{
  "model": "self-supervised image encoder",
  "qk_norm": false,
  "depths": [3, 3, 3]
}
Rows from block 6 of a small self-supervised image encoder, named by matrix and row number. Rows with one number belong to one neuron. Each number is 500 + 50 x the weight over its row's rms, rounded and kept within 0 to 999. All counts start at 0. Numbers have three digits each.
Before each neuron's rows are labels from the 100 images, of 14848, where the neuron reaches its highest value: "strongest on" is what is common among them. Only what is clearly more common there than usual is listed. The data: abstract colour fields from 500 small random pattern networks. In brackets: how many of the 100, against the usual share in percent.
# fc1: MLP up (model.blocks.6.mlp.fc1.weight, 768x192), inputs 96-191
# fc2: MLP down (model.blocks.6.mlp.fc2.weight, 192x768, transposed), outputs 96-191

strongest on: mostly green (79 vs 13); smooth (45 vs 11)
fc1.743:579421417522479566517523495538527499465545515539464559433471557508495509501517488547486510528546503504376514591528493444474406435453445590533547563565423512446472653578384521531482451531534448588439427535436491447550496518534536487542478534512582471604518521563483342497350584488538471514
fc2.743:414511482473451484500452582560474567520408557469517432413513575514507510505483500609474522504532443479556562464477503631577457480538487535513451537506548472557431543564468487512509473406509516495547399523527536474507452416586433542550457515434538506476487527452458461618483484466502430486

strongest on: mostly red (62 vs 11.2); smooth (33 vs 11)
fc1.0:622442521550416523448508499474488507401508586477418517463558452453476497459594460454473497531494489496498355477540407507427470553455572544549403493386457485516436515453523510649546478642494528467465498424505495446464533525487515437508522489350514556527571521544488456421526521467538496490
fc2.0:460454476463554505495435378467616468533441569535473564438473539538442455672511469487452447506525500500589476503512576512529486469491386435539512538517522507487534506564491468357489482447529528440469506566360472579483481534570432544494549405486528514566511530520488448526487514486544495475

strongest on: mostly green (49 vs 13)
fc1.11:496432508600480503437478550523519474492523545487468529431484545503436512476446501556476475546564475468465462535485416580454480485339411529482455550471491510415495549502465436508562481456459418569476499445474470491511484546560445486550455470546548543582576551465479412484488543524490480507
fc2.11:469535551451535391510416480485510412512454430495466517513493497509495600569399646503485451532431478438488498480617421538482483463507545530499451451494462525491527526547433490471590570477529543534580450554556567400435455519542568543506552553548447455487551409534474562457482526460427534505

strongest on: dark (71 vs 7.2)
fc1.712:433414507593460468514413451505580480508519483500409504460438495406501541491400480483493478491510540376485496468506507477559439473519398526507488562435604554495508487539522447514410517404433486355549455552486523487518399486474505481533495486438544508605605476566525528420528453475489508487
fc2.712:487646519456501464540434437482529510505448505540575548483478476485492538436478554554522522489461550520390493581500432474542502450530572485552493538465474512515409498477478495456539478489527543392458561497562631604503515526520510556517562555645479509502486563474561494445459466561470484460

strongest on: dark (26 vs 7.2)
fc1.710:467391522530419520472484391509532543403486555605362477388458465442492501497526462506461510473576411482529407460473521491540477466550477566462463533454491553531530493488601406484497535434498506535402465607410523392579426500539473527566446502359519465554506533529500476510419529464489479452
fc2.710:539631505465547536479426505493502547588579461530590581539537522544503527396479594550500512485434563552446520552554433444488510480463554481442460491450422442531534528497431508462514492624554472486437433510566503526446536424443455573542530521500450576490483527440527450457426412531467490531

strongest on: dark (37 vs 7.2)
fc1.685:437374508559550562510510522578496546523526496540423451406434428459504494479526514513470458548545515476525459459500519468442459438471416489539422550507489525496545495503503425476489492435488442581458480586464487527548519540487506516527467476462497402618566546593536517515513524504535463448
fc2.685:637485490498514508516579563518523427463473479472525555514479526527475602595492442515464493483426480454522454518453530518545508524488574516441559429453473460491490496468505483491554538532522556478554579415577407387494524483544569516451538548425488560462433451465399582419535512548443510515

strongest on: bright (33 vs 7.1)
fc1.540:521544565509513421480538490563465481427473551388494440516477549551498505550533472433477481606353440560509483512526532540555331497519574511480374537520592482482412689545463527442551441573530441434538547479506414511504604463530549465454570440540546499524505507508589478439504528455519513448
fc2.540:529634503470508448460546524456417532479602465620432425568474488462494493533453630484612486538446504515428547432509559487506522648483460541503364466546583523463571453464502429528420501481529537403518502451458514519543440448400560481548563527511485541509530496451445550453438488503511520491

strongest on: fine detail (34 vs 15.7)
fc1.597:405437435546494472508437408495515541450515576433508459480509508554463438589424547464521554526539490508449497497485511499551485423530432511542543537492467519457465538533491411509509446502535444451457513543415521521632474489562546488518458516566534444499530551524505487413430506539562486460
fc2.597:534461562406458562446501549533463515391529453483398458484484459485517471436445482533539402491507567509506564567417535519557535440505460488498446591511491489400502465436542532533505538448486466597393508619432567459482423507473512475504423525426494442550553556562556495476425549557507533541

strongest on: smooth (32 vs 11)
fc1.620:405413559469515585497455502590514529463476510492488505505462588535457555476581575569504485487500460561439508542464557579463376508475516603561459571509526470450426594500463522439584435501553442592404451549433474516554479499517505520471449412508548498569551619534516484554476542503560467463
fc2.620:568517503635494503599505601579574470487462469461577469467437504463453471461469482586537504494484492484506468414519386468607532517392485431526517475449560561491583487446506555568427606518540470454560550439480490491469553521458519578554540479440474511500471554567454539536565543444460544538

strongest on: smooth (39 vs 11)
fc1.33:500516488521451565571600489526468493512521431547499439441531476474439450439565556552539497453488513464467441549557459495410447495460479578520523488482490500516496553512486455591469453551449491539447461434431453580566475636586477512553457461459471432552524503569575487522502590514602524470
fc2.33:582438562471450458550392470487473526414478501411411421542486526558483452444431477497411520438425523516503453533499637553532464534588556520547542523457380528462486471547492551545519483607491475510461502526491511392540503592593550402448445484486478459468533561525518625473544545544547381506

strongest on: dark (61 vs 7.2)
fc1.716:508461481602479448476463417531512451366487569470454547405504433446526494550517465470570491457489532489404521460475485522444473476444408578531511505559514523485485550549477507448492481399482450514527536590454544439583525499463557534494435490462543531555473438526503456483325502502518479506
fc2.716:517517472463553504438493511468525472589517560634609550456436486513429490474411529475490414456446497556567509494393558527599524431462484462481481496474489416479513423476548518467479527525486560537418487447479451461433411570520444546534562479455506502491423511491439439597608487542440532495

strongest on: dark (33 vs 7.2)
fc1.298:497424450508422548536516444452485472498456504581482537495577531501407553430508392564529487498454540407513482462512478492424406516546489472456530500398441447506494533521483524551481461394477495413461488533534381547590396565498476536587462514358590511476536545544410509528443371474484473449
fc2.298:555532482523521428477475472509427486488441542435497514531462455590535581535605437415451545458461533512506505538519457567444482570491494476460534472531521561471487535508422465486479541518580480500558609524449467496487613452520532555510466513571470540509513479396531552409438455545480472576

strongest on: mostly green (54 vs 13)
fc1.68:461404546532396487497531427508568501475520573545434538379492532437484550541474465429474456544454473529496512426489579482536388455516472616503559524468561503455448587572486516425513443489491459428489505538557518418449488587491550491419520502459622478521579473529506538586490499466490517532
fc2.68:457568512493532557527413551500437480455542474539454425594560570573502421400477471563498543489484557488563495560506463564552559492579577521457481473433454471526555451501502522529477564559547508495548418515524553539523509493520512536553486527489392535408435477465499508490434486542461429477

strongest on: mostly red (61 vs 11.2)
fc1.583:409475412460525524479501516508606461536476565499477499469492559488476529512553442533535433578488503428511512529499478514486415463480451545475527544544512522432478596540467456483540562366531418615508532595373507427540434427568496489530484430487501548583498458589485364508423487471521603463
fc2.583:459551453423518431503531411459493454477579573490537521395508499530496449512417595511547426473473465546438502455454528447477505451585444467409520577568445476442454505495517520517562464440477480462473452516510472531521510555546556555478413464501546468530526550534571527524480444535446419470

strongest on: smooth (47 vs 11); mostly green (47 vs 13)
fc1.663:492496434537401578398513427515569554560481541457396535490462535510473513489519500528542523537570467448506445541508519628492449546529449519494515559442502474493513523534477488601464509520486492601449442608322517440575391461537472563624482513457541467528516518536444481414371512471478508516
fc2.663:500581498484513526479508474482512493493586480596577589406509460447491437482514538485512437435436563544428457436507491467489545457475474502452475533486507522467477471481525505475566452469508482359502441504588440516485534587507522537483495454523522526502521540469575466548541452559479478471

strongest on: bright (57 vs 7.1); smooth (50 vs 11); mostly blue (34 vs 13.8)
fc1.323:548500470643543531557501493512565473510468419512564448529533471428463462419496591506561498531477492434525438490582500567453480575424420605480525517591506546430516522519447452491542482547487433508490498434463462543534551560567474447465471419502494523513536526620557447536527493555614543426
fc2.323:394550529536536563476454507536404490602454438403530547510546434538486487403554572476443503439504556485501504596414458548486418431471531544526533517530370422498460573498473541547496511519539454536507436510468539446504533498480428491462466490451533537508450569557544476493533570525491536627

strongest on: mostly green (48 vs 13); smooth (42 vs 11)
fc1.306:398478471569524465488459459518499539496414511483525534527453574534451485577542581507491573564460426467509534546532501621522482492452394459507472502568542552513489541655471364410524504400501435482450462524402504529601531499553499572562457432533507474537470557459507432517519429534565437453
fc2.306:546467501462470494520490411413549503484523558469468561361551508497376544541499424507392494481525577513493460461497528436430496492531587534488493499375441452514420570521455548517499452618553530423493532537490413440496485620518487443397530577432466472509550463566437544453511479448594505481

strongest on: mostly blue (75 vs 13.8); smooth (59 vs 11)
fc1.108:430509476516440502517435561564531477406565529432512438451521503572477472606469586558500616580498440543490490418567447536457532500513500456557428495451516520534460511581490479435516491552539465539429512561481480532512531522549458464433516474570421493468536545553505559473415464576635503430
fc2.108:476579594563510529512551404431533499451508492600549477543508522443504522386628455445555451434428521494497537559540564459479437482473505519477465583523530498509417544545541526512619463459511521386537563387528440507484486617449530561454509503509609530554502518551551433604507549535494524457

strongest on: mostly red (36 vs 11.2)
fc1.338:471401590464560633488565467575514616517427462522463516457465519497406481402497525496568518475497534507456462534467487553450426551492495533524453629454523434481464486483512492526517480459450489456362474532441513533563519509509454427523414502466573501634561659540541461532472431394564430456
fc2.338:523525520584477537626525566524588482599555422532542577512508505516432551605497562583566458520535525515490486395595391501531494414429554403606496503538453486467507532525473544492482538505477434508496484434497444499430487477462475631608601555475487475504507502487485465452597423445475528517

strongest on: fine detail (51 vs 15.7)
fc1.198:374354477537467581547495553512566520550517573536465489439476509458466495537543533577492506485559463501498506481486559532509455439518431528477536552484469483501464579511524431518513519501514474623398450602446527489544372480493508481619437468452527521573511534578457499543490483498516530490
fc2.198:542502463590524452504488482530558588569458364400524522487475481526536584477471514552467548451465509564459514489543474429448507515418516420455474414484489495521512491455448543491416476538585485461489527498534380573464538399387438654489526494496496533444503507491464574440466467495437512552

strongest on: mostly blue (95 vs 13.8); dark (36 vs 7.2)
fc1.518:461501469505497565449570566547516531530497479620512593400505495489423456438468550579577485529513524450473489516521414432580457436489446490506534535583456473449513556530486458469506480416525436534409447431459513540575460574519427493533433509430500497512474536565560365602519519492617540516
fc2.518:561461488472373503430498458467516469462525552468375448540553493497448440498524414480484459490464529488556434534618652529499459576624536542466477490506468490485483552592530483530494497518559462586484504558457422454538412552545481479485504506442441479443478474559494593535461580560522485515

strongest on: dark (75 vs 7.2)
fc1.218:551456544600564490537530470515519484473554449482517447453520423420500411488477451508471539516454542426491444365600430471480515588478482444574455485445483471538542474535482438553471468552493493464531492471463415498566459520520545439555442483449509454504559479519532532511496454491562498449
fc2.218:505536479524482520544379526501458545463508492516500481406424482511554439448448589490516479467489503543479442570406430537437520579428463553465549531429520586522561439444431454549451492606498566436515490482510617495502530526477588522540457500499419501509488526538491527433490554572418410492

strongest on: smooth (68 vs 11)
fc1.448:571523591545441508539596427520486437479511447462500540409545483449478539526601474461501499561397487556435397486549551511441368554509579628526416527457491561469427575495486520493553426569499440475499561456448507418518514578516517474435482497445564514532555536546535491488506545411584549523
fc2.448:405445495490547552536549506478581580517525487519511456472464571502514412438529425484489507540577446590518438441419552403601553493462453427542491509377514513518544428502537495464466526476440546463501537591452517574471549477557489487462495454435450549497493539427519493521549490526555506556

strongest on: dark (90 vs 7.2)
fc1.237:478490529585543506419515474528442503414497504478463534432506444472484490480497462521490498439471512495371507428531437503464410484434516520599472481516552530495453502550561489479515497405488465511485430516448453425636494491443518464479426542531575408530582527506527466539501480465605525472
fc2.237:505460508466561489459506513494520520465485537589552490429421540490544483555478561470443496480459459540533506475450507507466555458559428410515389493435445547615511475620562433408499475561488517506463502581575539508494529474604467543507451512509463456484523494436457483434477443505469412514

strongest on: mostly green (39 vs 13); bright (35 vs 7.1)
fc1.421:528484490460509522415540447540536521508429489464509452534521586531461507455558535437562547514454401532562386532523475522462390635549534530500442599494477467498450580530470387595571438597515458477539453433470396540590606469545516538539434468542552494534523590490450442429455450452503441486
fc2.421:576526565487568516591527564528441537463478477545538486478521472485566490448497401455488530481510531504501639578534548499571517459535493448404530527500517545496432498544478483477539437389499545449494553425628482540517472525491505488528469570524492520548472533402528458540459460607465377461

strongest on: dark (44 vs 7.2); mostly red (38 vs 11.2)
fc1.767:412439500535379564506522464508593525457514577546357468377426480466465529541479428536512508481570441421507498496469530528506429453518491476446467465453573546489493544548482488472438536458447449456490543626418507454539453524472508530524473568456502489533523483577432485497401417530499558469
fc2.767:557617545472484562500405453451395487459526499487488520495549489459454499422522423478515455502376551530421486515529516456437466431541511553510487553534453490496495543513386517493516546449565464377446463496504574558514525560501538590503497504545502483524563521468551529496368447578487481500

strongest on: mostly green (65 vs 13); smooth (37 vs 11); dark (25 vs 7.2)
fc1.758:510388546512457591568472483493507506540519496481457434457430585475487587491590444452533467544480416509507482522514547616402414594524526573461436534511575499436531513530472444504507475495457480513499533486492528468518486534519586537524487463434523489587577543527519550483408488465482440490
fc2.758:502533377488503431518399448496489504422495563514535511527589477508499479434373520495460544495505521510505549500578549436635499465489531460441602432436578447498440524535544510397514550503548503473450529466508495525520429580524425507466495462424377522446467453464570438494441502555476504417

strongest on: mostly red (37 vs 11.2)
fc1.526:449479368533468486507540513463605471580541412538476503465520490459480459472446532576543525554536444465542393382535463406509493482454424427534577501501440469468524544514591427593495484495496451566451501538447507521504481468486500432542454456453517528491509466580529397466529481484536549467
fc2.526:525484504529465474461465433522437544513463551563493446425489484603493483506459423518444516394553504464569480527478558523539486441621587516457438455466534420558496535518532497475423444547493503468526498410504443439527495497497416523478486469432502513456458469495470630421569569415509536492

strongest on: bright (25 vs 7.1)
fc1.669:392398495493529423507452477541574511453516600463536500422562492487516449580418548454412523568520446497582517430492499548570464535512529557517478536544507535432388580604571454429512512437534457496518575461439514499488489600516519443419463381475502537541450486580570551503581509532528551389
fc2.669:460511518526527640442490454499561538566513444559592531527528531468408397393511556564564539498491465453540515524514579439513463447477417441462510547493506507505498469487564456485496553401502412549408483485455522584531448496493510552598412458537506546542490535540547432587534480516547550481

strongest on: mostly green (97 vs 13); smooth (78 vs 11); dark (42 vs 7.2)
fc1.751:521414553535480414485543480508542480538530547484573545391484533482545565555501563425431415572487416537523458438568559505469406568428476515480474558506549520465458609586584465459559435557495398602557540467516435522528527453520489440375496429503533451577560490559432484571584546479527549553
fc2.751:507547493482507552431495417535503452541517469545516438612511466509410404489474556565594507494536541501458491457440475504467523451484457410564505517602557517487540443450516561471385602466441480481503434468410461517503503465517475487543510560508467506467475531503472436556477585495494460572

strongest on: smooth (35 vs 11); mostly green (31 vs 13)
fc1.280:484483519643454518608385404476525554441487398488500448459545488498552416484519503506509528496576485514484490487563541520466541477460545552452504472502447562513493524516439466483545480497482467489490476473525462580576530562505510495466366492427457508472507542537640491614451475560586465468
fc2.280:676456439398526516498464577531363522488476480523479531433474559548560496453397494530457506497458524550450544560420566559625491538509501453491429558511491411447522492413436471589548470514536523515498414455594459525497493457486532522589469589381460498481490525478435493508487457511460427504

strongest on: mostly green (49 vs 13); bright (31 vs 7.1)
fc1.238:485481436596508424443421424467542503433441541497514493532501526480533442589548507515457538525480408482545519478573492566564458523427410562454530492622493491514518531610445316415499516507594480532587478537468516559521583508556492499512473376538478461449468440496549472457484548515526484454
fc2.238:481478456498567443501537385425492464601526521422562553428544575589395532502542521535438509519522547496542488526497551491420504521554559499539428504443434481463472551494485481450468520647581447454508568481429435510445495497503466485504496545567474505470510452515422440502568405498587533579

strongest on: mostly green (73 vs 13); smooth (47 vs 11)
fc1.667:531472454509439487423508397465561458468496607528544477429528559417561569643493569454482502477531400508500463467504556551476392463588487526490463552461485524452513544590532519422533464565531463539505516567490475452548436501551503464407466525462572521521515469556439475597418542487499553428
fc2.667:467567528493461596543400570465439472573456523476486514539487480488482513404473544593522530530517511500538473488477407675525541419499584523507494469454489491604568417435416510507459550577470508515502478607500590490479511507534548531580461485544441483450438495476492509535521471469460514567

strongest on: mostly green (59 vs 13); smooth (46 vs 11)
fc1.711:469460510535492458481505462596530561458565541435488511515435538506441525557503507407536523530516419508454434521487511489517436574500519460518543540407500517523472579510525459535562493438442447485519536545425581430590512439559567393534476485506544489566549527481439461359365441457505467445
fc2.711:569551502561414474476489455438367444484479432559567436478529441518476522466553397499598430523493511414575472514532539562414488506516483537412527454595523489447513538468475479564523414545546529413514595376513388502438458499425489524479503539629541495462468458534492529595464506582478577496

strongest on: dark (66 vs 7.2); smooth (35 vs 11)
fc1.155:586545501549472446441500430488522439413387564397503529534552444443494535537500388518584509468523515437444535516480477470431529533496490543594535491492567516512441500493476522508469520453454463449572508528464459471559542468513541534466511515509529603515499467507502493504386473470524511495
fc2.155:487417475486560513489540524497497493496529505616555530458510494483484486431497538446523391520480486500622490534387610562560467434528478541481502540465498447509543501468483509449526512515444481601436485539414449449456378501475578530521528506421500445547428542542456477617598510547497528431

strongest on: dark (49 vs 7.2)
fc1.430:537450494573489519476521429506480486514478574526620529377433495461496545529516461463502513556462520447480520443512486437464442583457417465467492494470459545537514535492514450513449517426441460620444552510500463452533490524447553478510444517429624529527497528517448475462456466443470433490
fc2.430:575551421440539475451351476459495461557525491520500470549491525549473403537437468448527421459471544526573493563458598536517554517468466479540452536537557463480506474536492471468491550469534519496471453511472523588434476532616489473557500448532407517527392488537419484611563552630520468487

strongest on: mostly green (67 vs 13)
fc1.268:411396481524437457435530401566555562451482585441457471407426561457493562576484495425435514480511423584499526483508494464470418495513383465505564543421529503514481586558602448514485475449488480485595503615445479441559522520493573474511494518489591471525581483526481508363364555487492456517
fc2.268:573611468540525445494454403432474500546468488562589481523501464555437444471444496495542431447499546443528512564492544574445438543474516543472506490605472489462476569496439476582546476530573464387436538400432446519521500518501423496446513474614518516526459542581522510535487471580551536477

strongest on: mostly red (30 vs 11.2)
fc1.62:525514497627396577505588483513611517567483455550499564402550450480516475435550449545578520473425559376502407482518542457539488526416508524493437503473514482542473540546486510438528447539476461438433473407463457467511450554513454503419484481392569560563566485615584397490499532485534550424
fc2.62:524520404483549448534474516507513534511458495482585475549516496509536494554591463474534518429580557578484404524434489620498488503486596514468660540484508473556466559471481529591530543580521546542515581439522447516456575512620557623423557533505521538516455536491475526499487486555465478524

strongest on: dark (47 vs 7.2); smooth (44 vs 11)
fc1.487:595504512579505472467491451481483443488438495513610553424565448442490534532501352458522516510433588440467510429566410401492429537490513532488576480590471519504455529499398492545482479480473492509539553420527496436539536467478505451492444541457575603506493444497555478509479414428531478487
fc2.487:530393418448558484489459548489539438464454540562458499500453545558542414517454465479464454492514475505634529506435544537560512486516479439463448549591489476518525489517569480404519516470574472570439419473366497555458413518536545475519499449472470483503410518519493469548554536560462464455

strongest on: smooth (28 vs 11)
fc1.324:470448475518415541481519505470607477454573555550479468518478526425496473533530586474559452521556475441523390512467478532519514581470494440486501556464479519378517539516541444509530491484502402524575558509454580528484455601647546343523500460480518542598535499690406479495527483538516576465
fc2.324:582446422529428422512530468447464526438433437450497517417483506470616459463464499477446590453422461461503407456518603474528494512550470498458567417474496524584494496532558428574491427547470494471497554457567401502524571506455511495447423563456473476423477395444514504508469568532441460466

strongest on: bright (70 vs 7.1); smooth (59 vs 11); mostly red (43 vs 11.2)
fc1.611:487406521524527533528506485531583434404464581518539563490521564508420506496525481502583488547455432563461453448499482569493447524484497483557503585479489484432427583516539509543581453443529453463493561468463460544610524551663532427522482478466531521537497584561473437507473391409588546437
fc2.611:698532425461539439544443480484578510645521509445452477578416462459504565557460473502488484486528556543434470520470463501531497575508533426576554509515491472523494567453533506549533467459487561545461539523474584514419506484530564452574572535449542582566508520496438479346428491480410526553

strongest on: mostly red (48 vs 11.2)
fc1.88:478461451511388570470528505498556480583532526576471559430458502416404538498548491528576423526494574435503547479501553507462420450481422552494541572531553476400540574533443496506511464433447473513476516576482497458509383497490494471467451524479623525623508509655451373565474531468472589522
fc2.88:431469473394485567544486439445467529481506531502452380479472518561523410510431588584478517480517466601508495474453537567484506412535517471512468541520389430497418500501545538478498424532522496526460456552491484560565488550520599500509419404492469452508502503533582623538441538552472495438

strongest on: mostly red (35 vs 11.2)
fc1.735:487445608506507549482607451565508583489389472458520557409468538496473507501488485459481468498486459572434474478484538398490390533486544507518427578441512495573432507484568505466501437463465503479436532491551505494557529553511486431498435494454508492598585669508523532508480404404602477457
fc2.735:538504478541456549568454556490555446580554335553551509469425510495457479647490558559637469502537511487538437452552397568570534438453484400640437517491474540456545497549528490509477517530445476435525515446517500570453492489519514605568554534520458449494531507473557533451563495505471505561

strongest on: mostly green (69 vs 13)
fc1.587:504372427552486515481525475495534494553467491555564486428477568575537512473530521450523480521500464516528483509542538433480498539516450488491374609589470501451504521578466391493545406492521440580430473421504484549520538603557489518505446450451530467525515492534447398585514518477475475510
fc2.587:447480388525461494474576482526444469397541479529448491564457461490572485578463560474491531508496472521481545475514512463536566551505422405450513486425589455526502511509592498477504567471524494478531523485484434534457457496520415525447540543414453567446457440532463431491370567563493505446

strongest on: dark (49 vs 7.2); mostly green (37 vs 13); smooth (27 vs 11)
fc1.408:462506499565460479545572391481583501628445434524503584443552507475461494417548587510566501497526507469515518521544531480413498521574430536510459452527514482531547444545589449485436446464543425517479484447487457556558437573514461518523453497491504453560557464510509471536543548494531530459
fc2.408:484524528524456464460497528606535548563523490501474558410405535557491597472474516499481521443416424535352532512508595533540469518456492456456539563443418513429519532472472494571483529573568518516476546465444502480520492461505559486431469481400532437470497532473412521444417410425475471494

strongest on: mostly red (49 vs 11.2)
fc1.49:419488403456523481527477514562546557556499548530499510557459503568447452524482544564521544525543492458469495479493463469594496444492426463594581526467492463459422531518485459525510498477483455520413492586350451521593463455584477474492439412495500485523482534579493405421493480459574519433
fc2.49:504576499508408434453443591584599584435457502396473427491512476506501437469432475478447480503443507538495492529541509448531531499448452465419502465513468459493495447446472420575494568530565452604466482609417499508506545428458366445472474431536419466443518502550550563351445522551473510524

strongest on: fine detail (35 vs 15.7); bright (32 vs 7.1)
fc1.163:533422563634479533546561480493564519462501479531594469472510461410453444514526491512535510524479520490510433474536561500500501559431496496484471507504504552464492550538559436499566497541489466415468516375467419493553500635529453360449457415494528549592496530580601396570535562493545549399
fc2.163:521510445519586490459526433512464539583439502494606545475514473532474479535527505505417515420605586507551384505478446565473453379537576490432595503522501439548457563545514513510537512480522461464551484411466439516505514511508487562446556558436531539528487499488528504506520505525461570519

strongest on: mostly red (38 vs 11.2)
fc1.762:453468441518496506458535525502547535483541507492459461394499513499498555535486496498506539557532420440495403455451481516486389552543530502509517492479455481503459553518550422603551474568477455560461538528437536366569448472558497470532421496342545491494519504494506510410472461458450511452
fc2.762:561559478556426484490449458466525516469578470567622542449517421479529466499546469476505473447456559557484474486508546563536532433553511508460488475406509551452493470521491497474528441424509468462475551468564502540472520584440485468480508512608514428474512483489583485607539440575518491449

strongest on: fine detail (37 vs 15.7)
fc1.311:438487462540399441413536446516485549494439540518382499384498519486576451512497441569505517537539460422495524495433546377490542535535482518497455549516488476543433500529419424532488512370478497367481370504510454548445444520506463551510506478462507514572560591463473414476351506503530535431
fc2.311:494600543468523493610490456454502457576506542477576469569584482522412501514598578519569426521531519472526515573510479621455483450529558527571543514561503478502488567528399550561517478538507437606506564442472531532506522454493591541499494462559458525536469496580513488494532437521530461542

strongest on: fine detail (61 vs 15.7); mostly blue (41 vs 13.8)
fc1.509:490401442487450533456451550534566526527512580599440551438489552450501568488511569534449513494564463468495506523490460484501464510476483496445523531475426466467467504522578426598517474510538407594419456560431502428573386479536492511494361429382491474487478529576432396538480495501517446470
fc2.509:509499442619508445515558483529590592559479399384524494548465495508564572515477498530507552460475502572450516442516493432438539511448522425475465423429516453548496515480554514461442462558591500485512556508546439605459563415446442516476537515523517528437499448474479614509458438530456511524

strongest on: mostly green (68 vs 13); smooth (51 vs 11); dark (42 vs 7.2)
fc1.547:410460510507461528479528456521617457533551519496476487376467545490465532509566543404509502573497384477521453468519560524444370611517455477494467607481558553528528575573476411540529535499458483501525527545404524400536402456536468465583453484372549475564489530568434456412480409475487513478
fc2.547:468596527502495488473424388460474496466579549534586551459558425435440499458588442471470511441455517460451459534534566521484448487580530514491473466451509488562465503453543504501557486474604511494482568488515522437502474533395539534554411463598506502460466524521416577571524470476603514430

strongest on: bright (25 vs 7.1)
fc1.6:518435548595529469589460429489511555560434426508609435436475521518538497535450489427469469525449557523536495446531569501558450547550457451491542559468513463448459517493485486476489506479497460414568590445572396523528551527482489437456478474536567544593520601594548505431512543457546491380
fc2.6:596462439544508481577471522515551470505532484469420547457477467552444467607359536516542540516504505480506490446565479554623446421523439481507561485552535472461487579587508423533429559485532436507492538517443487515613447532511594497493480541461482485482514505503575533450518481539565539521

strongest on: mostly blue (51 vs 13.8)
fc1.327:548463532537441491557514456510561490445477501495406497343561528490456487484530438491556554586487455490487449467533498470556432496540535526491453493527470506452440588526543417458542421542514417495508508444474437492502459581487508493474470404429477501492451477554550516521427501526528501437
fc2.327:421537449515511561556395491533515542445549556501501460541581528458498477389465511546554497510513493492488468527507519529493460480564488554522575540399411476539555522440564442483524586516453400494553451580405579445528487478463477493568428432552492479598484508520538521555378528517496550445

strongest on: dark (49 vs 7.2)
fc1.103:437451475564487534454483511471590500398496569527481477515474446444483568485562378501465523510444519420505382458477452517406394565397488532490530519477468612500476602489455476500538429547458427476525498546457432435567593537480534478505463495456516519565534475547562522437520465543526529473
fc2.103:508453514453562435499489547492540568546511458462544545499440528518498503545442466517464584554467430572398526545455590370522487578406397468576446480482508448476472507491476492483471478473502520545409547421535420556534525507578513352484467435532493550523452580500384434517526492490570430434

strongest on: fine detail (89 vs 15.7)
fc1.329:469408474514414531407429416542642545437543540542426508465447525530510455492525463494429485554523402521488459510542479545544410510489407489456513551471475487481573524524539323472525521554553402568470476510418419478550449497624467474497408461399516475541481489495482454455483500567495490437
fc2.329:520445512505479529476599463542575592651511464539502578508427605518524565574456552494480461428492488555483546531470548557437486490579482481519528525448498478514531516549517479525485403505466532467513457500540500494470516468461464603503497498435614560576560515529477597524508496458502408474

strongest on: mostly green (52 vs 13); smooth (46 vs 11)
fc1.102:430495481438447507450436496521500504492515615428399505403485503565460522564406546532540509550538479461461516532480524545469428512474537523548472539460549474479502540554495488454458497521545428548407445566385530492554409454575493550549505415525498480532544481550579428407419559450511497487
fc2.102:589551492533497447460593390436483429412493538556504474369524426480491500473493497494525460452477494489421441395511471409469474454548501515421510487592394480487429555477494533536537439463470462389493436445534435448501532602504541483472497559493539451515531482530569526580463496510432475470

strongest on: bright (32 vs 7.1)
fc1.96:534448480483440549534425430553634499574460536458483462554508468531530524552432488487457466537495542422557572535505625568511409557475462562479492520497571455442496549523496471404511539495519462534547538557405466492532449464588484515508505406505568573565447511647521449515502562487483601539
fc2.96:471518515463495495561520439465456507511435461470509599358516399462537535374525447640512487458517473514450504485446420416506505395457508516500530507481414486516476517424462554568554482515491512476449463526467521550480435550420559478582467562526561447536475545567506435553487609486503538469

strongest on: mostly blue (38 vs 13.8)
fc1.530:463510458493458477492440609458500471471523467502447541474505512501500549505551449544487429547480518527515483473523460497532425483482543593521522487439495433458463675655426455489593445548521503492522510440479457477476457578529457506436505494432512469487539388563527479471476494463480534511
fc2.530:490500524507481526442567493578524513441502500513405349478455508478483403548431529482564472546476416502469519401486531493530499586556466428556411538510510504493501516512528475547463434409454476461479416589496527526612496470559504368589446505485507498572576508509496568428483494484587481458